{
  "encoder_norm_position": "pre",
  "encoder_experts_per_token": 2,
  "encoder_patch_size": [8, 8],
  "epochs": 30.2
}
Rows from block 5 of the encoder of a small segmentation model, named by matrix and row number. Rows with one number within an expert belong to one neuron, the router's apart. Each number is 500 + 50 x the weight over its row's rms, rounded and kept within 0 to 999. All counts start at 0. Numbers have three digits each.
After each expert's rows are labels from the 100 images, of 14848, where the router gives the expert most weight on average: "top examples" is what is common among them. Only what is clearly more common there than usual is listed. The data: small charts drawn from random numbers.
# router: router (encoder.blocks.5.mlp.router.weight, 32x160, trained with AdamW), inputs 0-159
# up: expert up (encoder.blocks.5.mlp.up, 32x32x160), inputs 0-159
# down: expert down (encoder.blocks.5.mlp.down, 32x160x32, transposed), outputs 0-159

# expert 10
router.10:470496509478562433478512502469504502451565427515444579569472528507418560493518547507522540519605618492454490530441494453600544536406524436508536461579468535530475474446472565623531454449439463451466521491504485541482460462465561447495534493448600513471401534468443478531435450450463417423478421531563501497494516501515455517592511459471515547490433591505457432595470471582467477511530420498442451468554521472503572482573467556448393455475467570497516565552538366460497573547561557
up.0:434495544506469607541420590520474442498491525518534437454518471444392478499583504531490521501448516424588568477553522628447401558572515464534530371508482501534513502467481492529514453407472484517478536485515512550634572561552507466519556539568540416547413517597553502541443554474535449500453453511466547509590570472533536477515403514553438509480507459407459475457489444440558506532521403593458452503502459507583473477408473474487503541500488401541531463510496509529521485419447442
down.0:519485488483507541587496502556512509555504481519528540444527403639496501559559474446463541495401571441421501486567491495521521414472518445485484469460550450436422475563469392546581605447520552455477469506498475521496586512517558451533598580534458469437574469456529558463594489427488460408571480513485532494545471515477576496557561475429456386474459591491433515583511398378486478489518528423511418499399480471498488555593507538496519538475463518524460512519566509502443542538514504
up.1:492536582401486492561546531492550583589504393451455490582586599522519580562548516475474513479511544534524507518497485550484477498493544494542418539434419614481507478513468454492585412435516393494557438407486473447462516447392421580601505475480466503504459468428517483519492464476511554416521422561396469485517531520602433440562497558477495507507459479460440497519467464571465524503526499593542580555510447554473473487529471561462519450547621536482524534539448532409466484502503456
down.1:509415539526494598568486530416448452528551485479547519418528464561423574557525344526542533475461547544468539481531545581512433477443470616381538441538518484500482578464502392587447547476536459493473440443556463473542539591526551437500577479467438479541493482515533505465520547457497450418504507516538619478519477512531520473439552572507478452557506498497426408521434592523516435562442521412415526469491531481555569458524474583472554526516494520509438474455448548566484432500459521
top examples: dark theme

# expert 16
router.16:467496511473469492420534421643452579491514466509520540397470418542457505534503436497571596509504447501496476497500464467553484592483498556417562478445546483558504463456403476563415559578478554548489502415573577471493522452489552422478441473454481552507431577577477503514475557491432528427557501489454481588471516466503542527454462409459463481598546516544525532446393523461436512568511507530606482476537555385539513474509573576441505497546408549470499553488457544422454496453469523
up.0:504487417523542456512422460562498602581526585521482445487458486484524545448485461553579517608540452535559484436455434594465587489431414509584509513547450488518442468585506564430565625520504487466558394529485426487447429396539502527522461494461457503527439460508508543566427401540421543476476577462488541429497458596559503549469473531541545465493472514428512530440541480519578487426567456508578560513441538490489416537407480461498484487491513579525530527558464531541541487486428508
down.0:527565402555521455525523526549534548519465586476441467505576492528484462411466494508441427510515449546513429491514464551502508495506409536534473550479564522507487512621532527395507533518507431449467389463509496475544461429440542462496577496553462496491452497507454581541555395590506545492521496427581513500530570580525523467534485504422622570449481496461532620461508594517572518484509455512526535510484597498571446497489453420604542505429476505577510439497389455502448557552394489
up.1:570510386597548477483525424511532534493475499440485440510525549577555472469486416557457534546515463478524515467444584520478562424526476543472469538490524536441414478503480490572505526420531495497542450485471449498448427484598458532472525510370426488490608462481510470575525534552438568487503540530489549569502418545457548395510581492429538375543492547526535546500419560411506479414495493486543502527504586489556452507550516449529473496434532558499432588611530486506399433583468548
down.1:468539547555450385462530504468499510516541476583534488474539511493582405518605489519510391502513486447489538436541475560491473666506448558528551627455441514385479505528468445500525524513413517492462537431465492471497448560465491525515308549542585566561465526447545492492524463609520524495488497448489520470412528469494515458508422468446493537588481534516423488478517473536538508457524493462535452504530519614523484505456436540520521459461451592454459556523424436467447536543457560
top examples: dark theme; grid lines; scatter plot

# expert 20
router.20:491524509471420450421462502457410575526449563541531477421436440523532484611465455448556493486484432530459448474464493547500445486504508531553477468443464498569548493486489474548432576531537469573479449511517464504455582484482485559467455530520451607537522606534508419464516494578522597501504502458425496423493505514435523545484576471552477520571533496588499533392485523434427538496526620437513573441576464505541467584575553524522548595515393513507434557511423552437515600419451500
up.0:414441529467516582408386555550557515446426482595465594468540510380435514517504489522445466538559447417593488593408513540511500511522503436502488508510463442510468463529517544548571514449441542465528515505603514526518403467426477469586482482497489514447460521526520433491488447549437599493569493412560533532451528567465501472447505482482509485468495555526488500582441480518498422553663483551518542500436472453548572550476545566533411462482544453515459590520524404520522479480455541
down.0:487510513491522613481476590444477548616514633423471500473489571499556559521492440514448399574573476482449510505525449474492519492444473499492526526471534545462482429527492507451571432450514466481565562556517597509464494454486440555490553462422371460463430475452516557486431538461428471475504468535511513403456573551541530514461488461494405579465481441549512519483499462574446513583529493503533519575519448398475549476407515443528584543545541516582518487448547486633477609498553497
up.1:510486490419491545460605590552495417511461465534475506461446432548468509578485430430568533401427481418475573520538535459608520468560515497487499476486524512534529531502484459564481534481531481609417546509522552499519514489523537407522568619487519465520522575533487507590604492448529463473571475577508483587508514491490514425593508508415494486416479475565493532569434453388472436514466514512544453505503460526515514520594597461441449519423396511415536513524454459422540479404497453
down.1:550451526506527501517488449519510516476499395605499532484426487498390550555529503593518401527454474487494444617511595466479395530555546539545468437409412459534488561479415501473494425526535514523537553531443556442526436432509461477531410503568528525492470466515455535462473547490441528422531507445528512544461438485579566594506526386472508458589536552553564469543455486476434480469479627531519542377509469521537590472577576523505418517440422487476504495495543559516480453516462522
top examples: horizontal bar chart; items: six

# expert 11
router.11:579463459551511534494466432532547556501531448522514490506543449499553486547435444460502495475508502485535585522487457424401489544539509500497478551526502484404563460537518486518483556422493505453526471483511455515535517518548528532523566525482528564521559411397483496595512506490584551512475507439411473452524426468507486469445514595421568449527557526462487501487553460514567605436542465404435523515494503602418544441476401390470612383450552552465477373511595531487531458585565575
up.0:519564609430450583570501561529502503506439467631506438466514483549439537597394418461470476573554455485541563546546516543488545439618513507489490490516485372542528552411552539455498585444429472513529448470465436534491461448549522461543593583477519592410501456430567449496534529556514478482517430536491512403489529560492547520494475459405470508415451532518449529470409450580551453513574492493609450415510483528462476492527501500458534481468524473482464509521578479522504538456533470
down.0:516514590518457452539461454505465517472539488516469462513458518533459571479482495338463453555501487613479534497430549442528401502465564520536508523478565531568462460477493483418488534505567460492494584468445537419446434495520578481557437577457499456580557465529544472519524522427525572517431409558441532439486555510505521510495515492467439459465467584517401563469549494521545477462469531553506541433520538532505572453558465417594511566443590390505523535455455553452567564415363507
up.1:546445449494470478462459516495515569508499487507518520476526519587515573499480400555435503508482443463482457517401506530449550504500539565391425420428406487611495531504537499519474530494534395513515449477528434499479524423429444405487548432487566585528428506576516541655437443456519600499557487547546561485513433468571535564467600580521525466541477518533534448400444444535503478523420520482458437501476466479605438450536521493556558484506501461539531456559423530540560478521588504
down.1:447512545448497498496497465498535557456457536545492441503533428459485484590510565571537585467457563393467481507445499571451456455557442518515491480499488514611577492446573507539363513418536414527481553476451501495507512561588453508510504430411508586519547440509523404574421466540469497579491520622492441549548511545530534609505386573589551559484535568508452492458499529482483456484457360515450544475573488524527479483484450480508505490491476474495512432543470437567474457462608471
top examples: pie chart; ring chart

# expert 6
router.6:482510543502513480531418545480610411513494555407522487541535555427476533448460502502427421496580487463579580510520543621440546452492565484569455551538475463481458543504486526439548407449499425458564477523430482548584471525490472514545510562531541424431457439425559564603534457494517491480559469498495533461525458506546507484523479556552419509413480454441509509518480449593557465405573446466513550531419466526467573535420408446558430511461582477560507472519588400539510467531492436
up.0:457433501419465515497460407537522518485477532453483497559497486451540490471501475533570488495564543481488465345564448469457483584489575493476424509498517476478424498554577514485450480567447498511530414464536551488493409504576473377525488515579525414508530570498563545538542503487528439473493499432479525585597516448545530476539498655488448461469493558499512462422526462528561567547431363555542572513409523487476477550456503494512440430557543501550492499508619455416466569571558485
down.0:568434561621541540475508465451536464444585503588481529502553497429412430580532512427457484518571479471530580546478479526449536402525491528475531532534426442498537587527527465498614432542587479519484549509554596509515467399460411517468473501578455390459485469527492543488546495568459459550453489499506433512441467544528479461367462522460485489450570542453518455496555419514524442529567443559520561558427479468503482499486501434441494460558580494540521570552523481566568413538462426
up.1:449465536518504463544486529468481424511564501511481501543556584498564533494489491558497461503459436565478437475550361457487480565558521400553505534594486583535389551509459494509427483536514444486495437365546475460532500436447398521475475556579552473427511519449581471510508430500502429458507580563445473562553531457475493493491493460521443570482611572454412590475532577495550494555479522513541547538419504501492533508502439450468524433609590409541491444400525558479491494497571504
down.1:459406452535479531400521457593514491551434453555484397498445550428451492533496442528525530487508457387440553507515454458476562474546529629510444531496484535534514549539475520612479525491478421464506566350511559437435464518594497428478462486515543465503475487532566383523533511437474558442542437560505525535537449434472481506565547564542525459463523471520588508565438486506519522511516476496585495541389515459488587467448502597462378501540496494511436564425537431498525486531557481
top examples: bubble chart; scatter plot

# expert 5
router.5:543508461496546443523536541498482544508528454592392520560498469471474427521448477455473448477494545445418400431477516497539444556499512412486529565528562588514546543551530551487554526532505448456537540528542605499493397448500535528468512497448562461417543518395540552433475527491453410501450466422492477504512495574577508510456581507496588590434485572449455495579502583565471518573405488534453586556465483540508553430520449515520436403437485533532559497443491415527512493481629568
up.0:484454577456542542517518453631517519478541496491450495490458499623378483502542453526562521519473572546412531468429472448515438534447496522497577503486379470446417469516566547525490532576530549492455451512588554543507508499456457451499422449481526462478530489570440506473464513556458450502486505528520492592472428531481486425526446529502549546559444652502551447461406547454422547534406537525425546516517548534556528517464580536420495487562389484517447558528514462392477524559444540
down.0:536618423425501473483524602485463443587466444493463437518511534534594441472414617505400456486482483483593518525502538615542491474492461462491460512480556579564550430423472521531514509488501492621610466535527479505433526613479466462626480489524499518481490458488524550427525478530518549501502442524483547392454559487457515494527458439512519540388440500527498510479405468416506520463543498474588471471517524515473466509524537520491521592436392436503559489475443468515482591440578486
up.1:542534529488475523530546505527486541461469427547454418483433499530499495494474510558472521565466450513435480415524581520559548529616510491529502499457539555503473486467511539470513471515414490604465511555519591509495419442461513523476518439458627523518523498507444597491522502460515366571506540424495458459481542504553407493503483470534488559484450478514542586567382449439441464536328502546540521467473519540591491431465591538492477472452389420477596508483467492566555460424594506
down.1:538517377471536494539557533495443541534491480541522494499523518502410444478570469518524522513455375425489472566499541537481485560499471462468504410421473518562488519578491544562554614530486424439501499405453497414506479566461544492507575489483545502459570523487524530425419461496417475531453479572514426573519404550567458537419446462449612494416495573444397506469522587522426481516496495502570568542564476497533520453475535516552491383497490529543480493472425431513559446510625544
top examples: horizontal bar chart

# expert 28
router.28:489424550517520479453411458539486574438460562525550558447532481471427514535519489495516504585466440521520468533416503573568528540460530488499544378572471436554472487546509479568497469537479598467523456512603565466533483414481497499529525405442466517451465565569534428427492478475466578469537471357552499531499420580438475465482532419579482465610512516540490478533419435495464451546563508562521511466535550423590528482516524575551399523511507533568490546518431543382422529505482521
up.0:474473497464522541536431523446427459512471580529517442523590486527485449527508523516460484478474452458534545596571528507528429456468586414551452424560573500507581429484432534483490573430543522517604574571493501561479517576422567580521493489503428414453518486517570504483569513600481499431531428430465466406474533498458551419462428380503535507499506525525460458504457516503481482526587478539554537468550555427507494491398503533505456562565589499592435575387488522495485576501452455
down.0:465554488430496514568487474466457487521505443435553549571460432547456493494474504427563464477595560462485468489418458591539472510623487594532418457456446597509504470480520490554565487574542488511478513535518426406543483533528538428512422562475516564472456498454517561499533466361539494443521495579528530485519530523495464569481597505432508456524448633551375463533509557465480546519508554571484539464592446470496519442491546425460521464490518530518596364409525513470497452515506540
up.1:472513527470543522523413503500545558526492588558541467541519443469439482541505474478451513579534502430561525524444515505555493519628571427606445430505559389510473537381526595540494507485511481511506359601571460536530494407538477455561507448513446437401427546462545469488427565534494584501455430413505527456512468575486473576534555451504446530535473470522567512554464466515526448399601490538530512413505410476517532565507538480553453486452503502468491435546505533434504542540452470
down.1:430538427509489435482527532533527509542504512510526509468453492480494543437338449558563498499499474551452458421561480595514514530492445452471494599487496581470417537534491562387483520585476484526452492458523499438448550513539521520476422468550441519469547572436528549475514480581467500615512634511571462499420502428575507486479454548448552617412488577432436557560518563492553584430452555534545468505510524510513456486439563495497490430485484443478492550484589392516576517460493531
top examples: dark theme; pie chart

# expert 24
router.24:539461411369409489489512528571542494505430502542396516545460525437473536495485529551546404438474552477450459478444557560588519578428486489456527422445406579550537470548451517562527535487447524601515553481529592489505523412486545493478522423489524568543441456552514503544442489470508508485391458419580531491547494416541442469467495506506571562492434552508494514514472492466556475558429442502456528525528574460585440440546536546549443460420447537516539504508441459563528508400583577
up.0:436500633463444477556467555555614519488477547539508475548474490541425570375566531524522424535518515494461535534386589655469508538503508509455594534473439412600609471455505444507530490554570475523490437459538449455470483465509455448474528440527498464531438445565503417446506509526555458560520480464526538474571463420491473490468537456502445515540482503473470468422393468444574456456459567571514523441544494500608487540531468470471581503469581453511549461550526504463538504547488444
down.0:480499503536567531481531469373402473422560502482507569496552580482463562521427484533413543511581529498473502611482456401532515536487578535510472420508437503590497555444514592505572515481503389430527562420481423494466459495476576488501489472470511548590534498560539525563589469456421476438493513564488479591453527554500535517455521520497473458552510494543458392486560523574485461455506486470452497495470467449382575564638483475426466519508454500500478452549499477453496617555443520
up.1:496440472575538467517505520412475474523525420494560574546444468431526479478584476556485559496548536468489417518502441452535520471455560480451548413522429425534489484454517479513506584454454439430547541446490452466524484499499608487441591405502509547519605508466481447553530351441566483440486531501526439448553511524477510561533513484390540539499567508510499446487571493514582463490544543447517409513507454502505514446531449415501461472504581515533606393486527390519566624567505559
down.1:458523447509587522473414452449353552518584482562524506541485465528437582586462497503433518510498504504548441438462576468445514570437546527470454576569539538462457526485487568559417559455525498473463393446541486474402478521594617509529506517482556502451476581512517505499451481561525443448448502523544459500498450596468544557464525501541486488481510539443458511495571512595496540459516488448452498473422508454436506565499463527475498448515533505598500464357414494620522616558518511
top examples: dark theme; items: seven; dip in the middle; stacked bars

# expert 3
router.3:456497482525571454494470511499529457526470551509441529524609473467534558552487486464468540517505450502555508555455561456508499443458477504566515537547555431485423601535412450461455475466462611449571530523423527603515439439416483493465435450554478477473500557469561463483509429579447555513549543418496427507442541576423423412515479414529608498501544410519616524480531582566577452541582533493436519549453484446470470558435508438591518536522571515489434472412533488578465468491491470
up.0:551486513491491484472583583488606560528440457486486463484455534578646429516370542472361404503513472426512499454513490426507535539488439564559419495512495440588453471478502443518476428481472489525450564579475531477470490420504451417475518515470502533529490542492527533566512560439504484529634594506533463549489384560434471478510510495530451509531552406483540568572396480492449481546467486528564523549504545606587551450470530565547493470487479504451549522501518532454436457538489530
down.0:456383509606567483497529554505628456583505529476471507435482473536517447406598573524470490554531561510410371518539518481402499525535539494505448559482481479486592580562510400511519475458504536514496534493492531543468473522413500394443569438539564528480469437433513502473419495441598510533474511506596571513458541574451478535505541461431525479577517446483462447510505542461518441471514488425471503497453416527539518439497515573477454508529436591444415485504546387481547498587497510
up.1:528461446489453502440462511473454547500507433450609493476478392523547502508482494476562423514417395427540560530491388449466445514535454490483575476536477425540542433437463538548484617481443457479493435538564437468484500624479438507474543489516469550596567497577477476483412506563564611470492529515458565491454547471542502515508532532526535498508520543608473412441556430528429512569536543525509377442525512521577572485567453472511545464460481498545457517488430533538570579457494581
down.1:410405450574495487546458538453520538453465477440492519520495468452469528408481536475555496559493363522554479512462450406502505479509537514488444572647428486454526521622452417472469530561443425467600554511514481520492409485516403492476479576595548479511499486519462462560497508582461533424439559457523537475447515541534545490380548432452523509470428512484360545434532497452532513490547518564557528537501471463532529520556523500540465567431519487463451483501516489550550546444414596
top examples: grid lines; dip in the middle

# expert 1
router.1:511601511510556537553478485440504414560574553358541496513561578526568509545545501465442538528514514497484528497541441584467477467420445422528483501506501505431434561517429454468505449508536512390592461551525463506496485546474451558445458425545456460445475517491614517435439500485514454487517530541555555544519461567438490416463475530583460471600465417450515494463523520562525462486483540493429588496494495481463498508448458459565610525588543496618453399454480501568407495540588457
up.0:510440440435502531587533489502487544604446496555452448519445563473517428558500460549500531565493481428532546461546473626576520503544450480497439415420466484539582530535467431428468498536413517626577484523476568476538429403460579402523440532438433522448461522447502496540525439556442474464461557436480591426486488507491436517419490518537591548546474432482563515495441542535577560510601473550555582533551493544468497555504519415472504470531479561485484460479411490506461458542552501
down.0:458449507574499510506532516506520392540418614457413411496522521452520557478521494426501496426439522596424413530555522434460590493448617497501517542441486574443529583556420511511440524467404598517531494576471489529659586497507455475470515470502488522531480437507565583463423494474465523498472527478459504449510420501481527477532544578469509480461519487580580430451493562493536468398524568524448600576503464550468472546461489406498519488459533499453462449473486561551448484464466476
up.1:515489435512429504455437556507509480542425441410467559515507474529526544557462573537587431560471437474558476512519533471432398414543486537495442474523589525581392437541503449506580539498489583541452488578561501501506484547494449445490533579511505541504385527532445424579525537554504529470507552415574546485473415488393426533480510515466498419541537495525549520512561440510482542625525483441487403468456424445540486467526550475559536510453490520468520419498579481447506570525438618
down.1:568514492543416508589585482614476504533556514459563481558475479552481480494465537521536556409619572495436564469568490440531554541441484506394385406474538527501509560520575525486499525431508479490523511435454467502394449526631553504415517497464440459456440512484469521528475511444397562459484583504463471466544468471492524567520439502504552547555539563433580508427464576438487498544449524391494470440497439579503508404475482505517601567466477534420535494563491497534475530501474527
top examples: grid lines; bubble chart

# expert 12
router.12:568504420499479583463475441471452574497468429482467405464447428464579451484440489532564499459433462489493457515599452405452441512503444551489520472430596552488511458517477445508375430527501466480503462499550606474486439528612501510434546536542522521512512542512450534480531538546610528523488620483412509502402541487611510527537432542518599511492567543536475608470531443490490623571503497447472444543540515548491466491498541479450562462558420568523567487483554506476492490538511577
up.0:476451481391494492499478540426502462461438417533507572488381471582554529452412503409550569440467534535596474482587526508538475457448543519549469491539449544515563555467444463492485553542521538556492435535466432472481510469532511532625490591603514554539512582486491488478576516439606451469515524440524451475427527489491501428488455449558468498420505528525444433468532541488466431474462479504522589505529545554435459519563589532463432497527548467402488611527489527482462611418424454
down.0:448433472433487457562390428580490497512420474639463483434506403515525497536537465472438432417486532457466477443588459504445472482533459537558497466484556506569464526554488487523492544555508597430482498569391383559533502498548483607444476597532438524498548452443554456468484487442481557442554504476505452450500568448448495563462435551482527500543515461478585551525550575519489594439465483523494501618541498571473507424516575409489495470531503463431488513543547525513550424551565524
up.1:447453505433425561574502559514469423494590518497617528431548429455491518513560477567452622520502544524535511422482496586493577515523458506452431373446523458546457556511542490478579531529462550478556558538554501430448519555487542505514516420398478580485529482489476503581427458459459534413444540529456554541511512423419483489508472502388550498490515509563530485508522570512463484558482515461554422431451617421408459401553515538559505528564515451514421479548503496523484510414520478
down.1:464527533461438557595512540544572447523545414439575435485485515567513511445451503574474457417502607434459542465585491601500414464466499553523509569505488460612491440480496450495512566555488454536493454505512472533510558552483467496432539371581510424454500456523501463490461467439578486464617429566552492429535513509547556507557482489522406600518490492550447510484447460540469486533419538454565577479510428504494555421520462468495589616492454450494502497478474464469454443565462404
top examples: one colour; area chart

# expert 31
router.31:535439448534546543432512523615485440520559479578531517421464431551525511516525452552502507466431446442459535510483392441457432637556455581458576493534454494512517473514552513565484533496501567473462510393516486458389488571485476490451529469584469554497588413506496488438434507560534532528399440407449543404456550481575469542499514499395562502462506563513469558507521494459515546480454588410541494521502507528527515389511446544504549487473474503513410476498534588571439480452525581
up.0:504493407523508494470490527612548490482404415561488528473544524406462477456495479491424432497511407475555417592499511484511478549511469590493486493532521446547457573537541498544509457463449599603474517569526543512499537422453513456586540464546517500520432487503463460475511482517435514519560520394503490511406533536484430495489410530497566469516515393622555510542439511468480477577633437594587479565486494491420544539460563568597435491431498512468437462440554459456496513499506569
down.0:443495497496526564484556494557548512421496423580514511596521498522539549510514424439409472409558488538497458552414517353527561555490444478486584500463470530462526475581496502566478490389534558472426504469431387458486591539512531505491498520546539549593514466468519434596483499493427529521561404454489543461491587457445552384549434519454587513541482469527433497529534508500491553424578508431519511629533492448440492501458526464540530500545537510408494507510588528557465461488518560
up.1:531462559510525553390505501557541436466481569505580504473571583476491512614574485438434526521469418560529524474472513513488569457558529482532530455504424451492489567481435553405487499507483521468571545524437566449474562454353474521459485551494500530485517469509512510473484481478476597498501552461496547562472500516536571497400474491415518450497530420397597579552449541397483468551519575549520475395459438457560483436582511537561546549509489407515445445523463575594532444481437462
down.1:468554452487459507434562485459505595497447430488558535553518528476477501451503497637574469517565407409565468460403426443494470580473499439420496477599441461589532464559458494581525481511533423527490506480561451562555431548600529442378466484475507565502543485540481518503472436315515523441470517588511529520563522476439532505501493530520521510432427534555480528467493528410458509573447575510474501455463479470507546566457533538520562519517553481558523493530561498552559416454470531
top examples: dark theme; pie chart

# expert 27
router.27:547561572488469424565468591448542449520460562546480472513549541415493544543437518447454460466538530462551573513538521527431541408590561558608434552499570491527540545463598512432515471490531486494444519577460482536533553486489428530491473582516488441501545514468452512537601491463519464546517560546524376557561489604550534571531480548582468490426548473468535593496542532423479544386475490492458470514511427540430457554464504473554449464434508387434495523449473525497550428504438411
up.0:527577600452490484506482508451596393452529485471559541490508569528452523520577562445480599485479521555514470559546506591550578485423561503490510417457429407466531547424536529484437476548439483498566555445503538430558475471426510566408592520530551480486429526499543449492516419609518380433454517453470474544536547567503489412478428451467526377590443490503485574524447489501489477548551525498383500558518501503457515492472502487476487553514483447513495543540519460568453468543557402
down.0:490550508535501536622438446372462473584454457462532579532432458408503559447511567532491520550512489521527559536536501528468489453445416542457525567458459571502512548527549513466528535475419471503578587477443467431582461558536477561461478617483493593575500459451420528577505522503551445455463450467517499439487550525482571543368442515490477546469461519446501470564563508476418461479493455538485470513572520489475551539481511447441530504513675484519536536586463474493531488512413595
up.1:484521505455429458560498475540591473485453444547478538541419514382458525517470508491519431523580501485632587481518472503558480525631566517570465441537493512561520561422483470535479480426489458605518423493465447532515548397495492507495490570507516605474450502502405540558518447536523545449476559408485420506612523485565415533513454455530450542432511480420523524489456484491482501383549487492476499533511414537565557495458516533581436447477464585436541528591457510480539449435456552
down.1:600627528510524470470479517474451347477520520557424548549534539445430463566481475403427466549492509491433432538441449545481572427495445506559655540490522564497572508517493569518469501467425515498565567462503507540516553469479519522550441512565417497514490556549559489468545458521498463437471593535500575513465497450500496465461502510473517462461471553482482582456537522569561449511468468530388472536498574552489390493518544505530453416585463390411552526469536558496504399504480468
top examples: radar chart; step chart; bubble chart

# expert 4
router.4:402470576542562558595393480512563428528571522447513511505582572577536527494592490481433575502466562566564430536537489563460463515524490473546456562458426466513451509522482451448551564518491515424545484452432459433547456595483459543565474514486507441421525391404566577477442460545508517521522411546404456487458523516417502482470547430456453539540513479487486437484548550525542463411527573445559525417434519468480502549422432454490493504501559454539460416492486533568504540561519439
up.0:459471486540614468496503544524529449445438493532484509390579480430468511545416488516495449471498428383485579617510583487505483452521455421503574665513514540601481415536418514436508432444439477528504559541490536530437434459482457469495452496465547531504485589546475495447502570430459567460543563506612486557427581495508484478550444499521541492384477540536491569500504502486506504628472452534435484555445476525553509504565523498531583475484548462480478464564468426550499462456515496
down.0:545569414434536478480452419500431518494556518495494470569513499437482523490453424595492515531440484392536514494514461451525505456421438492542478425467640490536488471471503517566516560535571580486527522517501532478486532511516530473446385498533423432521463510567464554533487466653380448591495568563524522460480590460472551447500512533593576487493525557444541418522492512546585598483517439552530421529535520495502564471456497437544473454407515446538555476496541456552396525516564489
up.1:524510544522512642509539483547466544460518495448414558469401480533528541550537487469494590438462505557455483418514501504558496574509438475498552510478525573467448496507519477490472558521523556539573421537516518458460642536446480351603501513450500532481379479600461489491472513483497454452517415502461496521382541470458449507545551486475484521650492420560589472490420472503522486511430512471512428406543453461550447471536483546507572483577475442500470488497501522521526518444599585
down.1:582524482466564515499474459551435444447549479567562450475459555552425455455635486474564528515466477536538446573537557478426436484531554514499515532453405465518482536419538468466500533465508494508506437474514420427451476540508433526536500449466553530506503459490498524530441537444424587557516496475431527542474600545578501583529489515431576474557527499557583403496416533412522459549539457494589513447524523576595510502576538470437467449470457519456481425471427461465621555456421394
top examples: grid lines

# expert 22
router.22:512475500481470509535470513633563504537454565484608459437469497529419514485566543567547470469502438580547573552538567493419500442555486545477491523450440449498500522517485447448551455421560539599506413470479462501481568490582441525488454505446470456500464346543436548548494550479427601515558566518469537566518520441530570492450414544490482409531501421470538594478442520455599528478518508450469515460433478456528527506451538495525566590490519551534467516568559566461445404439434480
up.0:423354437498591517439435505519447513498504461518503469486485509492483418461524492530518552447493529515573455498509482405516472562424495479481555479575592473443478443500460498488509532522509500488544617500525584589554364498479578484442540470494435581434544483506573487443515492494508488489420489484480542556476459502501545547504474479404557580480576506384468463536535533564625525566510487516493543605468472505499577422525393460435400515559513572511571516461490422486477543554468578
down.0:532511545490464463513518521528513556526542502517463573522493468468525533615485575514433527549512522510523513567499524533592566532576463475485540475526580499456451455415494491501503434515503588528512457481587603451453594431516464540421500478486541472451514506443570556493513499467509490449640450537535459536557429531371515551502501441434507509520519494559576469494392496579466457493526493482509430441455494393481466508411590602478449485334423375471503484530427491513507427494495469
up.1:550380456473357571492566492473525507567493486504456420529458465438587409503494499560510615421406519475433487394536485512473526494532500517494466417475551497491505509519594500524524467459579493536489483524523427469446512488479500584523498500533465515461459425499492472482645558530461523493475521463496577430537513483532548490449414557456513450551528569465457481516598465465458454548481507532557592632492593476505499400525489526542555499514423477447447548558494619570495438560475516
down.1:571532440549487469463509562469502558437437527506539452536547605508493542422459520473516491539563453500503478508529433513458449598414542541468511551551446446464591440490493584438488496556454424467512479545484452560537551511463387560510532405480446543528418521542526575515434463555488523607462541414586367535408497462491534497549485502404442533460476479502528582456487553412509447502492463443564463451527532512546629473534570563489573528589485482494491510508411478481529562515424519
top examples: bar chart; stacked bars; lollipop chart

# expert 25
router.25:505522520487419506468606478450510482526484509533370447537521487470556597505465540470498569443467517479439531497567483505476517451498486620526444542421482553501528628510591495458373556588576475584498503496421489461422568578485453534495504564520419529563554538497449453497496598521561432552560419533467466500510501565516463508443468532541475442495508414421554477470541526547418478509425462607508492507547429507459436506515474519505571455533588424421438555516460550528581493492535482
up.5:470576478593582465534488447466469559486539412469505440503559531440492543497494491495589503550483547531466431525494552482428579418533552484395571570532511511549565434549507439492454530456635435527579453448546485503441422465484458439528595402445477529572448532581425516481556549523518510578403578427537455593580498490579465486464421504576566513441530405556491471528479485466487589563468453550496441506488515531551457531467461535474459465435559436479503444478507499516484484482454469
down.5:526424462512550538521552516398548448475374458448546525454490434561493467455513511508451484445478507418473496536459620663453512455482459521461484504483515524473515568517454522489491490499489555579522510540501546497557468496502559646560438523551412479500535446475551482529543465444441514478481559508393546518512597489537502525451480460458448530542562484460464575493624505478437387496527460531521546586363541529560590480488509442529470465527573515507471510498425471492554522529435383
up.6:526423535503502476434523522503502381595451498466532534537479485488556590510621444474529445445474488590517438589522492543519481462469485524449509522487388515521554464505515429541491567473530474470490573468457493459401523519446465515377497463497455516479585427549464513554551432497494505522565459522506432479432567526563554501463603467490593441506526452561543456585447435480523462535512618448510463431550435563537468624454565507402510497551584547476496549463441445487492453526596502
down.6:454464485496516509542502559542493471435577468498488510468519549525476404409396442566472434529529581473496479467565520579491519503444520536476572597512536558399476474591529521442615484520566494570401533564561545418588600461604481495544549499549634474450471460474546587427578505493511494495481504499505566488506380442488434453507476506436483535521500515444434453543465491496517528453453486512551564492366502456490539486496490515551486431461444497563492465567563485506509466522392549
top examples: grid lines; items: four; stacked bars